Rows from block 3 of the decoder of a small image autoencoder, named by matrix and row number. Each number is 50 + 12 x the weight over its row's rms, rounded and kept within 0 to 99. All counts start at 0.
After each channel's rows are labels from the 100 images, of 14848, where the channel reaches its highest value: "top examples" is what is common among them. Only what is clearly more common there than usual is listed. The data: views of escape-time and Newton fractals.
# conv: 3x3 conv (decoder.decb.0.1.conv.weight, 128x128x3x3, each kernel summed), inputs 0-63

conv.118:66 51 45 34 50 41 37 45 52 58 50 62 41 49 46 58 58 36 40 74 62 71 30 51 45 36 59 78 52 39 40 49 45 52 34 59 41 46 47 39 52 30 52 67 60 59 51 62 52 53 45 37 66 47 54 34 48 55 47 36 80 76 48 56
top examples: warm; vivid

conv.44:51 54 36 57 45 63 62 49 48 44 47 09 41 43 51 46 52 74 66 45 49 93 51 43 40 44 51 30 48 51 53 26 52 44 34 60 48 53 55 56 44 62 44 55 52 50 54 41 49 31 48 57 44 44 50 65 40 59 61 57 26 25 58 62
top examples: vivid

conv.16:44 60 33 61 50 47 39 64 43 04 58 31 43 57 48 45 51 41 58 46 57 69 48 61 46 62 36 76 12 53 51 50 55 42 60 40 36 72 44 70 58 31 54 46 53 50 62 67 55 35 57 42 34 56 54 55 55 51 43 62 73 59 51 67
top examples: grey

conv.20:44 45 39 48 27 37 40 52 47 56 50 67 52 57 55 47 44 47 50 49 57 60 37 55 25 44 61 66 48 59 24 59 53 61 54 56 55 50 54 51 61 24 46 56 42 55 46 34 37 64 27 68 46 59 54 62 62 43 64 53 65 48 35 38
top examples: dark; Mandelbrot set

conv.12:44 35 13 27 56 43 59 43 53 48 49 48 59 61 36 55 44 55 68 71 63 37 79 50 57 33 42 44 27 70 59 22 57 39 49 52 48 50 50 54 46 32 44 26 45 52 59 19 47 62 55 55 69 49 58 68 51 42 44 65 21 37 44 33
top examples: vivid

conv.93:59 53 34 77 47 47 47 57 60 56 43 48 52 59 56 52 45 46 66 44 36 51 64 50 46 50 76 58 58 62 41 57 48 49 66 58 45 67 53 54 74 15 50 64 35 34 41 76 50 45 38 24 47 58 44 48 48 24 55 31 55 53 45 60
top examples: dark; Mandelbrot set

conv.70:60 57 34 45 52 52 53 65 52 56 45 86 43 59 56 65 45 49 81 32 67 44 51 53 32 37 48 46 43 39 79 38 24 40 53 64 50 52 42 44 47 50 45 55 45 54 45 27 51 77 69 50 59 51 43 41 36 41 51 46 94 41 27 34
top examples: dark; Mandelbrot set

conv.34:38 48 47 47 56 76 83 41 56 70 55 60 38 71 47 32 58 67 64 62 48 42 39 60 67 58 56 47 66 57 47 38 43 58 50 37 46 60 44 54 31 62 45 73 54 49 40 67 34 37 55 58 53 45 39 43 45 45 40 55 32 45 42 24
top examples: grey; pastel

conv.37:60 57 42 51 41 65 48 49 47 37 57 49 41 62 23 61 30 41 60 38 39 57 58 38 69 68 55 45 50 44 44 22 63 44 44 55 57 45 44 43 40 44 61 43 41 61 52 41 50 67 48 39 50 46 51 60 60 55 59 62 54 71 39 50
top examples: pastel; grey

conv.69:38 54 37 49 47 62 34 37 45 62 44 73 40 51 40 50 66 49 54 37 63 55 54 63 45 34 40 45 23 36 38 54 41 46 51 50 51 49 47 41 35 69 41 41 61 51 59 77 50 62 43 43 44 44 63 48 47 27 70 41 63 48 34 36
top examples: Julia set

conv.66:35 53 25 24 60 70 46 58 56 56 44 95 54 46 54 55 59 53 63 25 52 62 51 38 61 52 57 47 30 43 57 53 62 54 59 23 55 49 46 30 28 56 49 34 42 42 60 37 50 43 46 54 72 52 63 45 44 60 45 34 68 42 57 36
top examples: pastel; grey

conv.102:43 49 52 84 55 43 43 53 46 51 58 47 55 50 41 51 60 58 59 38 58 57 64 44 55 45 63 46 47 64 52 56 49 56 59 51 43 45 48 56 61 57 47 36 41 38 45 76 45 36 57 47 34 52 38 50 55 46 56 64 51 65 48 50
top examples: pastel; grey

conv.0:52 47 53 53 53 51 58 42 54 45 53 51 52 44 50 53 00 43 32 67 48 50 34 48 40 48 51 54 70 33 62 41 44 53 50 52 61 46 49 44 52 39 49 58 48 62 51 63 56 72 50 47 61 55 54 10 54 54 48 40 45 65 49 49
top examples: grey; pastel; Julia set

conv.8:52 50 69 56 45 50 52 46 46 55 55 47 52 47 63 46 34 36 43 62 47 64 31 58 54 49 49 66 40 43 33 65 57 69 65 68 47 48 34 19 59 71 47 43 47 57 38 44 47 44 25 46 53 62 74 44 58 29 48 49 71 37 52 59
top examples: grey; pastel

conv.33:72 50 47 66 48 68 43 58 47 60 34 50 56 63 53 53 47 47 57 60 80 59 52 38 31 33 60 77 52 30 57 44 37 39 65 49 49 40 59 53 53 24 61 56 64 60 61 46 74 42 26 36 51 43 41 37 46 59 55 33 41 45 56 62
top examples: dark

conv.80:41 45 37 69 58 47 61 32 64 50 64 44 47 54 57 69 57 34 30 69 70 58 45 54 44 57 19 78 49 36 62 38 28 56 42 52 51 40 47 63 65 61 33 58 59 62 46 63 44 63 43 44 47 37 45 36 52 53 52 39 59 45 46 54
top examples: vivid

conv.106:49 46 66 34 51 58 42 88 35 45 09 66 40 35 72 50 55 26 55 55 45 60 45 41 23 38 37 57 64 57 75 65 50 65 74 54 52 46 54 50 58 49 70 38 45 47 49 44 43 42 49 44 66 47 61 52 45 42 44 58 64 51 31 49
top examples: dark

conv.55:48 50 48 55 46 38 42 57 49 47 52 50 42 61 45 58 41 53 61 45 40 52 45 56 60 40 49 55 45 54 43 59 53 49 39 46 52 46 48 60 48 51 46 43 46 49 53 37 52 49 41 50 58 53 47 50 44 61 52 40 51 60 45 43
top examples: Julia set

conv.109:43 44 39 49 26 27 53 63 39 74 52 39 41 48 48 52 57 52 50 45 52 71 37 53 62 55 52 23 35 57 47 39 61 58 56 46 44 36 39 38 55 83 55 50 47 45 72 35 59 41 48 36 55 53 40 56 50 53 64 54 62 59 59 31
top examples: dark

conv.84:72 44 82 74 40 30 44 52 45 42 32 38 34 83 54 35 51 51 49 55 46 39 54 47 63 60 39 64 35 46 41 42 39 68 46 81 57 38 38 48 45 38 61 55 46 29 48 69 64 38 44 59 35 42 60 54 34 70 58 27 67 45 49 72
top examples: dark; Mandelbrot set

conv.89:47 49 07 30 44 55 56 42 49 46 42 05 52 26 64 57 55 66 47 32 56 46 46 49 47 49 54 09 43 60 54 21 49 49 19 50 61 44 56 49 22 50 46 36 48 69 57 40 52 56 49 80 50 46 53 47 47 54 51 62 14 44 48 62
top examples: vivid; pastel; Julia set

conv.92:58 51 34 47 43 67 82 49 55 53 42 24 57 54 50 50 30 81 40 67 56 68 51 54 34 40 61 27 44 46 50 38 46 44 46 43 39 49 51 49 36 50 54 49 41 61 59 57 49 67 48 48 33 44 48 47 46 47 53 79 12 54 49 33
top examples: vivid

conv.48:53 52 59 51 49 51 72 25 58 45 48 71 35 53 62 36 70 30 35 55 46 44 46 62 50 42 24 71 78 48 65 53 43 26 59 66 49 45 54 52 41 38 41 52 58 72 53 67 57 60 46 54 47 53 58 51 49 49 54 53 56 48 36 40
top examples: vivid

conv.88:46 46 48 93 67 48 48 55 45 51 52 76 40 51 38 47 39 60 35 64 50 93 56 49 28 45 55 61 68 38 62 72 55 43 70 48 37 59 62 67 55 66 51 47 39 40 50 59 39 38 54 52 39 41 20 53 32 76 57 63 47 38 56 48
top examples: pastel; grey; tricorn

conv.59:44 71 56 75 33 33 18 44 37 45 46 71 44 37 57 47 47 57 70 65 42 62 54 56 41 44 51 69 55 51 47 66 44 29 57 50 50 60 60 63 44 47 46 53 56 47 57 58 41 75 41 27 27 50 43 45 64 35 68 75 55 61 35 69
top examples: pastel

conv.19:55 55 21 51 47 48 52 29 35 58 52 47 58 46 56 40 52 67 59 55 46 86 36 48 54 53 28 48 51 34 58 64 47 54 39 61 53 57 34 43 51 66 46 67 38 58 26 46 39 43 48 33 81 63 50 56 46 64 48 57 59 34 49 44
top examples: pastel; grey

conv.110:57 45 19 40 59 24 57 37 52 40 56 34 49 40 63 49 56 55 37 49 66 76 37 61 39 38 22 30 41 45 67 34 54 44 30 51 42 49 60 43 69 79 43 40 56 58 40 60 46 42 43 42 62 47 50 59 53 49 51 52 60 59 47 39
top examples: grey